Weights of a small contrastive image-text model: encoder moe top_k.
Rows from block 5 of the image encoder, named by matrix and row number. Each number is 500 + 40 x the weight over its row's rms, rounded and kept within 0 to 999. All counts start at 0. Numbers have three digits each. After the name is the row's rms in percent of the matrix's.
# fc2: shared expert down (encoder.blocks.5.mlp.shared.fc2.weight, 128x128), inputs 0-127
fc2.15 101:528512408630483458482536397533521519509495526532552518447561487506536508468552430541514539471485537539511538521547538499467515440483491481498525529547528451521550490583528431452491469548441511503490499521542542452453482492505491466529530557448449453549464516502479478448564513484439415475534490543513469463500513468509521480518454425489538502542474522562575518537557421469502467508538
fc2.16 087:470522552491581492432451528519509508472473536469518533514555465484553583466490545522522536501457526508470557530512479463514518528520573555500481520446485542549541491476537434440426528454526458439517484531457567489511493482435493497526511508567517545479400520497558461528452545547489500507480500519513473450621505505435534495481500489522502404424501529496478518404450487464565475466459
fc2.17 098:516475497447460497511480488468510477500575486428525597546499493459526530446448494467515528531541490495516525531482425523493523459497564468506465444524526430480589462466511479600531519467474522505533535508479495525536492449502411463612573534415495508436503433488489505581482502506470570489552484552461492572525492438451493506467516473561473415444512486497505472495541463517502506505557
fc2.18 094:421464545431552407473542478481536518557431479506565592433534482516500476435537533478507499519513488495458479495449522549505506491415439437504473526492505578551499503517498514536448485450513547486451543620549495491472415514499480529509560494490495461499522465432502521517491494433499543574508486476502503480572446514413512495446487536474471535493464465447469476486564518488476560509502
fc2.19 099:487479585497483490428523499466473473500493443534508498526562485537450547550452541490424485571523548552514482510521461497473572468532539495484505548560458471514392449458472519418502485509493552546491455563496540431517473485532437449518527469524534489537481440525492445462539512512503517448587516529518457452477515557555455566527488549491507544484455514501545534493403499487422444446501
fc2.20 088:529437482480586547442452496452497428506488540501466508509527475527470443476499507464543537504448506540445504494464514484472450519586487536552483509527486497487462490542570452421533493452500472493510552599548448486539478482487565483465469463465452522477528572472469434593471507472577456479495576473535520536465493414504492426536477501535527511515442530497536553451444524523524583461511
fc2.21 103:556528575498478497583478525581414515500514555441468540515444389456510485513541466434530423494480526523539489503522505500520481596462484500453568523546534466446487502598467456513491524552432520461571495492486490492460561500481480517569468471414517550503446526492415513466525500493512549459486523483475520509514528551530528555512535479514502459538558440482537487510431539501494506464507
fc2.22 106:444460460514470511456491548503489539487485435421540461552463531471503489482506500508543491503497482499463562480483449469565472503429513503495551505497514488483494494499498557423578496538536510481396538587475571508490505532570455516515404541490466543463430494488511556505569509510489545547484567478531607470495512423487542500476487453472482514579572535465489533579470495537461548471508
fc2.23 099:458467550532515474500457533534521495455477517571506497525439489551458472527489509479451590491512508467500510491489544519512453461457517529537495511555549546482485501535396478452486474496564478494509498525537502437427593407496483448487441498463513505491534464533495474530446459437515505483578428526526455453535484417575510468526465477456535563457450481449411455583549498507440497517503
fc2.24 099:480514474416561429506486524466436454478475516566422517429507504439525473566575497548491518510523540549523455453508512438487446522500496439457556510431509447502540520518542497535473478512512492524554447513510457456533483475522503568527491503499501497491423490441432564495545488501550541539577498404453481511520463529528511510589477496561508523440542506474462542430427501468435495485529
fc2.25 101:490459476538475538462544529484444503481465458478409507453534524567494509550504543485507458486423454544462554413446450490515500437497501468541546556529522484459502550498549575499531509462462523495479530517478467458521524532510565517477535555491496546443432475509482533502473566572457547514455546465481563523492452536592560462436549565522517428551484484507526455482508450533535531432451
fc2.26 102:485531554466460557430545487589460519532572487526471430489538623475485540477560466554499528512531479517526534494414433520475511456530471464470452548492500492524431502536534517510541527519518527510550492544463532506448455469504473506485516530494476562528456466491531550502553509447522446555541513458514537429561552477509558463469484487512386581480516549494492475548562507529455478490453
fc2.27 108:549466517442472507549544547574482422511469554550512585465582480455531466483515526515525455486519501559487592473515483513522518511594430537535417554498551548473383471502505477510481516467437551511517485533531455552495483466525526514505528467541511526521566539493508536492548520527462450467497474527453561513486518546503519498421542521562488509542476531509519409493441477524427466519497
fc2.28 102:428485562548466506429523530518495483513510539508465518413553592500526490493518503516536550452461436534533618448497466483480431477466481534469544590454497511537421472490471525455529474538445501506508571565502491465517519531560439455505483520427515456521538505438525521515553435485533522522482446541482492450460507515480535453456535549484510491529515505538491442452599490551542477516529
fc2.29 108:539441450559552487512479574390458522472478503430534499541458492502438499531532490479552502502471508537535519455399560493544485538527511467423495515548569518529444557478513538524571508485451452491460511440504468471451515491520508536579496453499541545544497472516570451530473401494535466477422536500485540439527482540609495487500522531472480492467492508525440521507512555488466453497503
fc2.30 099:517501494489506484434513503463619525486523415457558529503526501448505520514556451513514463492507491597501452471483474431544480461511509535480507480474502510479553523447452466455505576476483479483563520497540473524446465433486504471426500507428529474592505519501506493550500471475433596588534477467451502477522524540445610485553542494475558484500488451435447471455500462471516471508531
fc2.31 103:520464446444448443500519508483417456487464479494510500418543532527506500563488420464488495558542507552479521515470447487523529556477493543477512439531461567449474545392539518516460522420596466557559501549489522431516460506564409545458478465461420537494555428487446480518519507479463474507534501475549488502405493452492511484495539516506500499565511500513518512508536461512455493481526
fc2.32 106:418483466530577484483447580521472499488470505551526454582582480504539542488473466451502450497456467475484487548478574548522555503547524532510469493544443477561457488532568527479512519414466563481486443481490475589509509513481500490554509523526491524525513445474490531532513545484483470444467456487526562544566488489611524431485496573481481588496520524505480525533447512424460494474457
fc2.33 095:488503547439512559622504474504491530523608470529506486511499518516446472469437417546437545503546529562500514496469415533519476532482481445584459502467557474459509497476562510468510498519478571452538515505510517547489477550505464419472501551469522482492500515498474513491451533471421553449476438459495519522458476456458482468545513479541529496629474463565496494467511508562456496478470
fc2.34 098:516465489581465419459546447543536522517534428480518423494579474540483489475483451486465474425496504421516458500491599470480498545498490510548456452476424462529510499461442478503590535490511552567465496545449495484450526531544458527487550427474515432483451471576501491480564456497524528525498506476504502462470502443567485481501447460449452506486512554486570495534527477438464499444479
fc2.35 095:584462513479460542461469539457466519487527445531461497446523490532517511520478500509478470555452477487515445489506531529478501517553528531555456481489548454518472554509494542514504478527565596489444456468481429600429552459481517493510491568448461449455530461526577504549474530588410505575552496560476466501505478475520480482479440447505435495427542535465505460577515461513545460496497
fc2.36 095:516507468518549415516433525480549434558534521527659495485483479549425486541508535478502479521502491464539484490516499441515461557516419523510480534499446534486476522514520499559596479493542516515499455543495470440501465573495524494537463530456477544469507481482404445554467542433544447451474524576485500482477491527577501504418516492505531529537454552503463471482462533466472515474539
fc2.37 092:473514507559537520553501531489495467496464491520518435528496515605494508503489455474476488455464572519476439489474507509553521561475540466424476527510573501528586472506448506488565582429411462490520565528504533439453507503492511488404575495499517521527432455512519512525534558478505462506488506519532418487535490525474491434498460467538475490572532441499586528464505541527533580531444
fc2.38 090:452522496462449562504469467472505520502537506513568507528588568489545511504444435442501501409492490553496477520449460463502492577508476454470533515465484446525552504521531516504488522513467501562393514498558515536494531497460415588453544431546455545507465444500569488510503455534438516467472581422453554464491502413481451499502450523455496510525532558521515469541544481502487530520486
fc2.39 092:566561534478515465578506481525540497465416532448514537472431517522506566452487557519568470564593474537507483510406431450502483495506489474579397539485501473484477466456451526575570526565508544475450461463493537492480540480473516475505517540473544442551496525522546477476509480521541475430511511497521479470507553522509540478535465448517469480527422557485521501484451563540527451534524
fc2.40 099:452578529496550424427441461422485564538502511455481508551504477491460545460543457549498453536493533566497472520482502527503544463473536537499462521533590532489507442556516484470531493491533493548535564478467487424495508516523496418537560487491537503526520508494555492459431488452528389540594439532506480434542526502477426535544525525444479532561493526486519532525492511501462437465530
fc2.41 097:455486570439527529428452515487533421561533508530516406451553460544458457476518456480498486440485466534490467503546514496507437499496453453491554492435576498516549527507550543481470495472526567506466481538470505497489534456507463515495444571537479532509478479489512546470502491454475522436476518582527465542517448460478469520552482403469530412455600512501588490446504509493577495497507
fc2.42 107:537534479510483482478465577473528498507470520547480499497464516516494561462485531504560527556550496459542481519542546465589530460496497459505489408462512536497482579490464443432474534483479460517560524491465506483493472519421525493512491476526622486552482451500470428462445452440512463448452460505549509468458487504518511466573483577518458462462428438467428512504563535437579504542489
fc2.43 094:508484484511428534519532464504424577529465471494467524493542493457527499519474517538502604547481452481511489514514445456457464570492551428520491462456512499470472412497460497542527515540524488489551554481567464621481484461499416483433458517507494487440440520544477493474525447499548491540499468470541521526436555572460484410491474510447541512540530549509485509435518443524489427528521
fc2.44 099:425507521527481498529464534498537554516527535401478532536536512460505436510497556483456463430480503560450484468475533478490463533541568497500478535490504542507573445480519509423530561470490456484453530446478475558449485549469480503541523509545498520394555508475559544422531478566547533429536520521522535561547444494448426530461489490493501535523459532554584487480496541508449467554536
fc2.45 096:500446582424491578492496547544490506471484383481472521414493500537445490543499512558512482545477500499550462421463536468529512513542465573517435512533449533464522451480534553540460523449521603472554460539433477501488516458517487520501543508513553506519503554482512483508484453545507507521421544528438523543433515518411494489461437510557506460540531568537515489448539462518502502518474
fc2.46 105:493561542508550433429485491520521516516567423530463404485531455472432374462520440434510555461508530546506519543563519534472438521483524543483461539570524518499499513503531434506468540507466489510488510503513511508498469486548501497529503485532449533458549481495583495482467541489451509444513429488566541523528543544489481502477578468547489481491518573507553456474564431540515418478520
fc2.47 100:495498446494463572590489491536502502430474522503479522548521494508487533491472550523494465426507485595501433510513485451538478621511437505541509474519546510476466494487504491507498445419499517449492526498560523525481443484527523491498471514547486445540453592524520524457455497553460513501456517521469577502526554429507551545383525442474478516483548513521524482549425474500506612490515
fc2.48 101:436485545468523478500531549377522465497524468513565478514466527537469507479525488505448561486498538447471500509437524456564556505535527520540535556516513479511564469495459540518494535492526510488516497430482515536460554428515477518481475447500492565509420363492522463549434492468526453484474446495454466499594499445567443541516533506549512493498473466454547477485410474560528463482521
fc2.49 113:439462520488422459469576467477481482511465464481480520528544503476521587487551554452465580424509504513523562501594497507519530494461477481562508523488470397506534503494517579474559495525557511464483492488496473468469535455567443574545499537496514486494474505487423527537482581509453433535607469567462548477535498511478488460466479484474439488415542465494530506509547473470523496539506
fc2.50 096:501435511558438488520511510523491475415520518544462540542469513536498550422545502513486447574515441522506485492486462485518534457491529474490536489556505473499443419515462486472575544514502485470493572454520505477511553535480556460559523516481480522435473492542534488540510458552469463452507521477557450531461543562643484523500477485445502456610531539438605514488495503527540498518481
fc2.51 101:508481518463463574523512513504563505501504453537506473445464460454483497538516545529619451504503469461470438500510401441439558480519510519471569541512500498476473439541549484479501474471496521536461513560476504546490478533469550519492534441530511527519470497444507474462520566470492546513485603507481483545502521537562461578557475501541490513531515566452476449376460436453500489456433
fc2.52 103:531538510546517468424513536523512472540492515458446529525459452556489388466507640525500454491474465511489551504479494555499479505495498487565482472509488472516403435457514517471574456461514537566516482475506499441501570555506494507531505514502472450545493521511526517432582515517535530503467503483593593547519525486591424512486508437486488517484462501508583505503464511469480525456537
fc2.53 101:497462491452455495593457461520478436449430462584484513471574506528450485507530520477449492494532526483569531495509503410487462516467493482510555469523494475452428491493521505523460517540509479492462532607489505480516487471527449478518536375527473477500527481515557499496568504512544457509472563520515572542469525469477544453403444543525541594509550483537474469518464431524476447493509
fc2.54 109:516502577545496549504532504508481613496519525501583508501493476485526468454493548523461585498458531488547434476487422507528527526551515542523548452507518471431530498519431454528548536578514540456536537433516521377522514520483549524551515482442517535473557476459552481536505543541476532505477498447484500454534521545479529527482506467504521505569510476536489497480495608430567429502468
fc2.55 091:475477477459519530466490481454520520533442448446505493474471484515482495526493530505525505529508518442544524601517477421525472531484562462520477526517500538537504533430499527448565482498570512488518525442474530494537498504511474492472523521490583495435526511531592460488449636581568464572494502544456425485556486434492552528496460496443503526465494415482391447490494520518520522525511
fc2.56 110:572476477462506520505554503587517531478406471573472581525557502473517495471517466521575507503513504483483513510505508495574544487601479461451462512442485475461484494455461481453397525527509500483497472406535514445477565510570512452513515452496520488545534507517494512588518462485438503491476530572523504461510516514488512538389461535517483530493531468571464550545523544507426554471518
fc2.57 101:451518480482530450515480544450507530498480553515448575501537460503474534526458519429520491473519477541522515467546581572494450438488493467493454495467534554513567458532465572589494550502481569407575527541539466523465442491530459520455518517470506482477477427398494488487515522458528468481533474472473510479585482436516483434586501540471438500461498505511578512538519533499547528463472
fc2.58 094:487431446445582516518517536479505525568485432454502458504488446569580505509509502523497507488446475411518499505456539528516522455517526544599462551528505464476548536534469476495515461552482434525427529552459536500488458454496416411530425468512476480531493513470443534486527538518543479601467565533458497457520417481486496511500511537523530538495473537447467461544494431476502443496495
fc2.59 104:496509473544521445470502481500515444481571492486526557543505508485469560527494556499530507505531498592544524499508469443573522446447547490480546464475471503476500450515447528562570537456443456484588514497522480429489478475502489402471543543488557484524506536528509541488451503569501410455478516468473523526553481578422485495538560517438426421496516427529468459541445496532527453483512
fc2.60 113:480508498465489464569429490482498508521452474535536521528428448494560479569538492441501424522532461472462592479526452539472498484527465472522571554506474532493499466589483481497493487495559501514519471527428578458456418569502498591558503464502502458521525472474520435464464478432515523478548506407529517488481520502571529522568539532479492454515509478466449551500552543559554562502490
fc2.61 082:487503516481456450471549537496497471531479490504548422463508541546485568461464477516494486496522465522525538540452496521555481469562518506429466479451533488446508540526520507444437499518424461519478453460498487550472537490393469441398480559483496444555571479470557574500433498509438470383508491507553488517499502540567516541489521564502471463544515453487443517484526503504513489398487
fc2.62 111:521504477479545525463531536454478441545435508524501534503428414545490512518525449547529473542477512527485552549483500484509467566535497508463505488505524493508470407490522467545454469523489501476489509425493458498528436511463480509492492448554469455563476569474399504416489472555591447472548475540521515476459511552451515431471503496525532471459458436494432525544614496501579462454486
fc2.63 093:505570428439476431525471464475520513559533511451531523521443570472543481504522529523456499549463514541472509547481500517508504517469489443532525553459485487552538480499586524461456543479408568585468515498545494506499477499500501503490466506493438542491515496599461501482536460591457503571404493497499514483518535513481455484501506484545541499498455521546512558460625475450528565574517
fc2.64 117:485461518496499539605491468517498476513525556439591543466586430485495485525474494423511454513485500508502498550479508447520521514554478553453501447491471499477479486452562502585471521457496480564521505496541464525511452609507459530545493500522523502492518496461489431480492527513510524456456552424515563511496552611418514487484527596436474484569424512523533496505513476510550531460512
fc2.65 104:533515549530464487444537406531524487513486539489527504495550519486429504564454440516540531541490479516479519613532482445452542460425462500425452488500439537517516493539451518526474473439517479503538447496486476513533623507540425556497532457570498430539478476503465494535498481513471550478492504539519422451497506515476469541571469410492439521471524531515522492490507504550417506538454
fc2.66 102:453513551500568527480505525515480502495488413489494493499523427533433425496567505547521464506483530547511540522472517534454502439517470509532462572517500575485507475542499481536503473481560518507434483486481448487452550399520560400455537494487543500485505483561599507536584453508491462441483481487554497476503492516612486522452499533499502448531533561499565564529514494540587500519501
fc2.67 097:428467474522497535519512440550429509556538477547440540521547571486498517478563509521456564497516512421532570525470456490485564439412452441557540511509503528518469524544395454445537484594552540528540502480534555539496532506463564482485433517484533478501499488539552472454505516447503501496511493510509437459492503488458477548448502473475491466496542526444440507575548459537489530497434
fc2.68 093:505505509514524526496500535526552527520488544449525499459473541547481531552509419506545531473526509553501484530522501536472474411554489560447521556381530461465527507538552512560441443570468513522482418502498485426505531506496528462513474494453480469518509458489480567445524502573493537438466547476483538528558506497618454555475477455573531481485580484501447530518528517421477540484541
fc2.69 105:505522474399423528486513550546483455482558494499492421519485540492504541490496473473546549495537454419441460452486585506399498548469494443526455522553479502482468487495523520468541447472553531544451531519515459530523466465543564519470543529491423445478456542575469485499467503402467478478498493509488485496502439486502470475434441448440497489506536544550548481493468500510569546449425
fc2.70 092:520582504442458496472504521525502499531534526484547449529530475434530475468487479481612501454438408504501521546548499503440473477463561462493428473471556563530563506498521579478462457465511473542444500424511454517467567509526447577479520486567547508448408457508476530536507451529478509473487501503513521533487498476488515485394464439480493487459499488473510514530458447413468501442465
fc2.71 094:530489544545515550537467495537518421513518485464540537534433553489494518507453475514508513471459506536520510527532498444491444462420528479470516645513505470513471485403501539494491455474465535508520437527500507548499465516480436511496552504426517490466508573502391455464481589454465531466512488498562498482513549561472506482545530559579553549515481557455423496506476537533462551485521
fc2.72 106:525522529524550440453530482518531562508535473542442487466478481469450440521488497565486394492462506450519496550559500492524555436524461474542514522458510467528451427568398496520477475581532513472518436492523519464505495490504466545531593493500496518507532553451481509502428544525487531498519491472556551491538497553544465498503539469467519500390450492508553476522522505430400543434482
fc2.73 103:461504472419558452525556522532455512534432510453517506544494472541578545494490496513497540574508468427513580491481456474435511450526445470463470464560416460537426455512518520433552535503545554514505456466474560506540445534527441532553454481490533544475533471522546477465553494477498503559559578505581541494522515515448514484539510527485477516488555514521535530547547506517480403485534
fc2.74 092:541515542475460504545508428442463465472502537453412549528363587501492497455548442519505532486475445571482518560488507499516513521518493448606518511508526489547518479531513456542521488511506508419523483522519548513522502553533507514527542515458509482486443520511460513474557488551549510475537558458530480523475511511495468420569510462568408540430483517475522464505470459584529519500435
fc2.75 105:500605518418504505574528502474476483484438468537524530507457508419503555456464545574484489531488521499527459528474450565471595463515451488498448492452509482558471515528522521486516432527463540495459488577535532516470494476487469512495546542475494464525533471407539488520494454548487528425493504442508524443551523477549533544414474470506424558461443519540480507559502556436474485496571
fc2.76 098:451503490457493481449433519463438518480493489493533420476612473544484570555531489585433470511463485453476481478494545484497553514514460491450478527539544511519580586521569508490406478450510509487493530404488451589458489507520482517464506487484473437542521451469469507452557493503494506548552483549477458443565508454509483525522473564502464468560559518526502524520468520524505532454429
fc2.77 110:510511473504523605522534466584461499495455421553465556486479470486529473473529521540557393541528534513545459492486546569548527517513496527582527462529471513470551563449422468479565540491492554449525539420434538540487562482552548480491519527433549484476524517510544542501576510492523461596493488455503501452492526529509497454518522473566520488536500421540489503468534475479496527505481
fc2.78 112:420516537439525462526431509491474589517491585452531403571490496434469523469471517462488508509511485471537539549548471500495475466463505484509466556450499505519485514514561503534392434486571481573468544484528510532489556494461592468512497559461450499504479562536472544440454551527476474469466505452539549522496548441580447504489500479504494477520502500544510483448489510464501496496604
fc2.79 106:541560478496452558471508492612528513468511505473460533540486580495477470481461485454486510462461514549479533533542507477490472485493508456549524559510526509491481486533430417521507533473506442525496552577532557468447522541467514498454504492514563470473517491519589477544522458470471488519588519467482386476463464486505531536571452533492536549533460444435434473531476480621479481523546
fc2.80 101:512441542504561524546502457466509545494494541470537532519450475508491488533440457463504439415440550475443567544485463495478508526487530507502432466517524547474497490511506538538520478580515502498512538542507477484517444562502512563510451499545432567498393486520448479476424493448482505525515501523484436495506456461540496601457528531462601492551499544527495489536486486566509531629487
fc2.81 099:520506446509475516533576517466539517480610471485542479551562497434511605557554497463520576542498488521503488517428488450549518418510488539488380559547478550463506474525520548499527554468467512531507454536536436515548475475511503478566491460570490505503491485448442456516482532529469515463424513513547548519476491457540449476489515515565500532533528472544485510475505518548542573463444
fc2.82 100:511558443557495495508519495573532453505544516463510548511475478480454502496450528527443480524438518486505423571534540466509468494456542512452519523485476525483413449550509527514494459509454525472461578564510499476511492512456507558514466511470491517592485466467509502457572477607573526477469530469521568511468498435453427509553516412570546482513531505533585497560549488561537549496516
fc2.83 111:498480424528464501434549474540502559518523465459538540522535644543503551463506469493416561525497487443473496447415482527479454487483475498457538513540520510488497514459507454481501558451522511492537496521522516570485521491450479443545553510475488589524459513506428501498558468517478509511432499533525504480589538565468586451431508539497552545556512465517460520518563527434466509520504
fc2.84 104:511495453488532436446506503498483522435452473454471500538515528447493485411508548443562539529456526444568408454515585539475433520501561539493437523515482431461506565471494552482538517479495494468498498547511485528467519447524514543525477543398574509493540514517497495486529466516459530529498525571457499522492524557439517501486554436525499558448444515422449483522485445457531468415479
fc2.85 095:465503435460560560519493534499457533550511499522537526511448522542574527527459606490489454502522513470497506505507511542472458410500528481524537493513459548552471466524539498548484515511475533523485567618420544536532460493454490465539501448514525581504460556566462490518454430526548439455456503491531478494475543467521511492481479442456532549469496454483420512443565533468569484431532
fc2.86 092:498477518469496460483464460487531449555580537483493424488452468468505481480467520483507447427493478497462471489512455589553468448516539501494571506522510471544531481494563502471493455496473565464588545497458468612460515552526523433494503557526424496510535466425516557459515468459490533550568453505545482454517478534556489544603522471541571498454502501452526413490486502507458478497475
fc2.87 105:505478491466486498562477493423513493480487567528541396561523519495498512541447521427493500514492489487537470462528503520535525522457528484491541512477571515571406428550569508444505515486515465485460580528527515533487464495511458508535499452502491475485526452510597452512495398580517533392532532490520421567477485470463453476454498527511532449481484546496475503474537547476603504497531
fc2.88 100:533480463550531485466449552525517454570535475513498542493429494524553530489515528601472477484556469483484552516470570507563529488498491528422550475463494484566526498494520439464477530408512515468545552517487487516498492544470526541523491531535409537514555579454435501542502490516544470541539460535534555493425523471450546444461489517489480421495450519565487517545588547511562516519565
fc2.89 089:485455583477469510524491454585502513529571456518499431475426486473500507536552499509478428497495508453555384517470451504509549440481484543522543464489458578467503490471509527496484508512549535549503496431443523446530459552509539550507535447518496537534424513437579576526540505538504567492474493480481481485426513538528500506554484555526566458457508528480471497468528484440543461561568
fc2.90 097:505557506514555514552497551508533421510512450537514492519459524535490540521528549470510522469488494517493548532557466420491469475487564493435519576549475538525422486458518502456497557528490482548520407462503548489539470492505452419528519507555435490552418516409429487520518506466580503481536449528527490482478526452545525554445546549399509527422529542496481445496496523507457561505506
fc2.91 100:468438516513578552539542567492515554493471486483473520532497534511420503515506471484518524468515488514483516524499506531442521523494450528508524479553493492488556541508514528511527441514529555492567403478506530527519508472524537453462496497539494459490453576520522584483504584429499397501499457485556506457425520460467425534415566461524443505490455515410512502497471546429503572446428
fc2.92 095:486476507439506486415473433494423515480543517465602465471511491453473531487471524541492514438499518523568464549543482482534466424523517545435481495501546455461455530538496505536540517499502458454492487513519542516529423493509528480461519505478503486532460548548529561491547492618430448520479486490490507517478553507555504422493366543509494496607529484535511506519466555440549515526527
fc2.93 096:457539460481521540470499477521525551506540457532591560453450644553488517512507467513499449490513492476554546532483399451488486502584519550474554534474454494472564530497503459453486454522575519524574502492440522473483513486506548503494547474530438494462502500515519542526563507508477470348455503518507446494525519525480499510478565516548489499468509535442535516512552518564453484476502
fc2.94 092:464505406461515420448429521473425518429494538453493461504523450494562502535488501460451496583455521452499518550480478527485520497508532438510476509511524452504444516486503486556496522483425520493523528451441561552523469459461478525522482467539499509427549524472476505591534465498469420438470533468484538430483518465594529547463484537496476527585576491452466564516513541468513551497540
fc2.95 099:496514516569483514562449550546568448441430459495553514544477475491495465489467536461519446487385545483545478550505505481516533547443476531488539480490460476477435539512526514503520458454496556518549463473485493506441574465507409454440448561486495500529443496474438461597509546478512498429461527533530459530437467486550466518437523548495478519502514478496514441538506506584557495436495
fc2.96 109:400489545496486480424515475509411542542486458535522512434536550485527549455527556537421496480472542540483508504485524461515549450562499545555542452486489517448520549550539461487473512451489468454530480545467479503416420502435510500487533502553516475534560523476478533550432524505512424549536492505479439510501487566473483481644529512498526509463506527494445519483552569541521474485488
fc2.97 090:511437498500486527490477494549473528535469463529484445584507508476444457525502495457496496520446476525502454589554461503460506492451541485511517480451552476476520470471459474584459491451534510478578512457459519421488619505484498517457548464484493405587537514529489532557476473477447523539539471474535468436468503519499528494555544554481482390551484533482472479449547586443533497483531
fc2.98 104:564527521503440519507477556465534533529448479454565477512412485516495535473451517423565470519448494536510469528521436483516540506538512482521496461595526516502575472514600560505503540553501522514476505444516482489529455543444493493540534507559504556514435420447531407543440527505486491475493514477469545452559544503460525551475539508496458439462493480568445455481529531550432436491485
fc2.99 101:522484556499462588442455555525440465537536490479441520527463468474499465449528547489518510459503447490533514514486549514509539497440491525497447491456452530602471551442472557498547541512506464508492546511507459572507485514505567460552500522526377495484458459498528503448559507491457514516500536488573476476494487483560446417484462479540539561558412489451506451478549520460417450522499
fc2.100 105:487551523530511539567537502451493564564519457542486522477435471569564467534510413555508573493477537423505508521420468508529516576484452500469504516535510474465521471574474492481435504530509513476444541464551506497452543513450471501487420511487434499457458465522517518521449517536431478428431515519483553522518517429563481528451454570546446447571521555555523552506513515517504498492483
fc2.101 110:510528501468519497558474492511522492559501522508446493513459493533513451479510573466549505475573501556514421517573464551532527534534477464533554456519509479590478470578459515463465504472439516469511513576546494408418429488508488524587519454493482449532464428522497474467488471494452512511526549463509467471462496579512509478533573507490549562490478551525555486459443447490429589525509
fc2.102 101:462594546579446535438493558512444503566542513415504516521508484536473490540503501541536464515427500544510485499501432497522593472518533562472520419460456512480535486533540492513525542500456475504449559489446433531503502490542451528511514447554483558431505554526583450528484498538523456460550518494475512511477556461584432497442565486479519478464525546514470513544529466534538462558511
fc2.103 106:511543539485502522533457542540521588503501499506555491435490545472477529528479535567491463480477451442500530472486474510527459529521507532567513500507440489492488540494482471536521516605511463499452466531547526549492448417536499498485486499531446562502512546590502536577516494450489527542506536490511505559543491418534474529384467525437550575411511507487464476503563466566427484570520
fc2.104 096:470481531505507466553583472524501486452539503523512450593532497502511580418469521545440463491524505500509515450454476460500516494499513481516531468529438460552521536501496512447511539532507616495489470472558488515501519552539517483545434503572472444469432494487495538466452528442408557531484551482516463496480482477439548485534539510494511488447515477443475464505620430419431452504481
fc2.105 097:501513547487515495471525519561526489478495490487510446503490542494492541509487471468446538515532556455492467493533494534509543501436544478572436508521493451490519418540493470425435508470597502531523494509521450520528481429470527541571481518473532593452398435556558432555586454486533467432455488505527546558440508571557535476537532429449523453472479475510527528528481465471506473478521
fc2.106 105:477507470506433544496509510491524510435442501547502430505508515507500496520474607471453488528550487407487581469487441535468524464456469501554512466559492543454506483411508505455477548472555516552480493469542525460465525463563480434456480517522434492451479466525522470579455515439537513505592486540544464491458532615554503441512474473486449499434478494487443510514515481577483512551505
fc2.107 092:485507533514471555511544482528504558580514510579561446467490503596532497496517541585426494525513467462474567490488520489543527533540524507505437502492525598552496445456539530491506492594480450507528507476525530545456502480572437528625501507505418522458544511536519479478493473464441507544478509519495516485463476469509511527537469454584494481451511471576506538501525478456435548555526
fc2.108 098:549522512550529483514508481494497448495453503404510479498534537445545489599521439535458486470573535530482507564464469477449573523452431482456482436543519427571507459519425509473490452398466592525453499541534511505440436506502474539474424399455511519528445526533507479535431531442523489470491509473499496491470525530501512482477487479410471500499489515460546509525523530473485554510493
fc2.109 104:554469478456459545517511555409488535546521499494510485436512529473535567462559474525435475548534523458506537478536498525535478530510551439539467534423579531478484469473480503550583495452498541456529520555515460523515471494524512444523545532505557463480477577534550500498553580503465410514456482526508536419497442455488499468503490464538478580441542489548608519503477466471509515525442
fc2.110 090:438541501460438485471509530484473500497438459556535492545530448526496590485453571463480516476486502489500429493513553507506521466474458479505543508487564538546492477552502464522460522480497516489478445477553564517454443494543442484458461515462451500497482412453408488477571537531498445510557427488526500510438517557544486465592471522516427442442447471488579490443537488514552492551560
fc2.111 080:498499500492448396416523529527485434426443531564562499519497481424518466531457470514543461515465470515450508568549422495432501544536460505455506471554498564502527487462559515507560459468517461511436492500515564571363480524578452506541548498499528474516492530430503469546468505454513503505498521501477453500508541530520520488457541502513501536480544521441467563474559460551496518539486
fc2.112 107:504543550493496571473542511570507499501494517509397503528441496519497585547541499619439484496511494528484549540544479465507546549507459483463470563414507551488463423527470452499489538527418466482494493498502524534474477449435521477444530474508527567539541505559470524504517445498571524460487525535469503500497490465517560590551554499491518503486454461520528478457491474629484471503543
fc2.113 099:556505526575448568591547506524565466499536495474534542509554477480456452494510549517511507413495544438491517514465574486535493552466491550510532500474552492520517574495439430554468494495493453511418490491477474590504486498532459512492540484471488550506507488530464435491581465536480544481513510532538489554529437436464513520523519473472550444483462550541520459542434473449510494501625
fc2.114 082:518516498469490500440477518441471558527431461508569557461436472495503533569426472561525491475496509520493557505545471517487565531487478493552570527528492560508466397384532542533489465477526502478408525585453499545541508478502505477545509446455488547524507525534483533493445526549545493562485537551528494504514472470484493547436428528478473471412486464473523526500545501466423530502448
fc2.115 101:525481454481539550493518492478432563536495471540498481438557532527542478512409574507477592516487476500493545477545533544459507469408528471489499545467544433465474476444545450541532506499494511483501515456490485454541527478463487475573458488484561580454519464563396534521555477534469498574518506524491538483461529465478479444387478442512446517509540511444502525510558458496510563469497
fc2.116 095:466490458492613482509459438563481454508542481477436447490532499508458517483488557477462527531520502500514441593468487474467472428453516427512539472487518556507518482482539535522418466507465525543508485429540533447502532481496582459518432535501465497462548457549535534417505501535567468490513549511499492494462548474478430569525457456501464408446521496442486500546537403516489529488498
fc2.117 099:531473578530522443533509547535509465515475528541454468495522417530501493559409508408525372458536514481540525556506504525512476502513470480436445463540533522532463458530514538412494499556483530514501428510483438519445501544522553509492515502517528550503553473461561534478518475467527589524520488470482494568546504527513493477493479431584453451462547494542527476447450498512468574550510
fc2.118 099:536537474505465510556422471442488540565498533423453450409501453503527480518524505527430496510496485490457582434551485490484516544506444490488502594469610462486461545476479488474508527486400474558462496526544509529526438517525522518574442453456564527427418484490489442498530519507515513462458545456514523467520512471440488495437523464456521509515500484511443498597483465496513479483486
fc2.119 093:489406500440484598512492496520529483446511547531536521549448506463568542569436494540505528546470519513496563484494516437473520426546415521405485531544461501489395497486520527540475528454544508511549471543431499448506478512514464519550546533558505437478465450502509490530553489461492523527552476480509491474543500533440481499534503507505505505545500459558512455451417576532569532501442
fc2.120 101:582583456507453398508502469571499533516462484548544510494466520477466540449513524604478476458491467521519565499486533489525537509510500503563543445504474535462518498539496523514450495572486522462586466452487585495530474442524546504508502505458505503538560569534496436529482494482468461455563478557434505442488483481466513543532537455439494518501522455528561551477519484458402427489451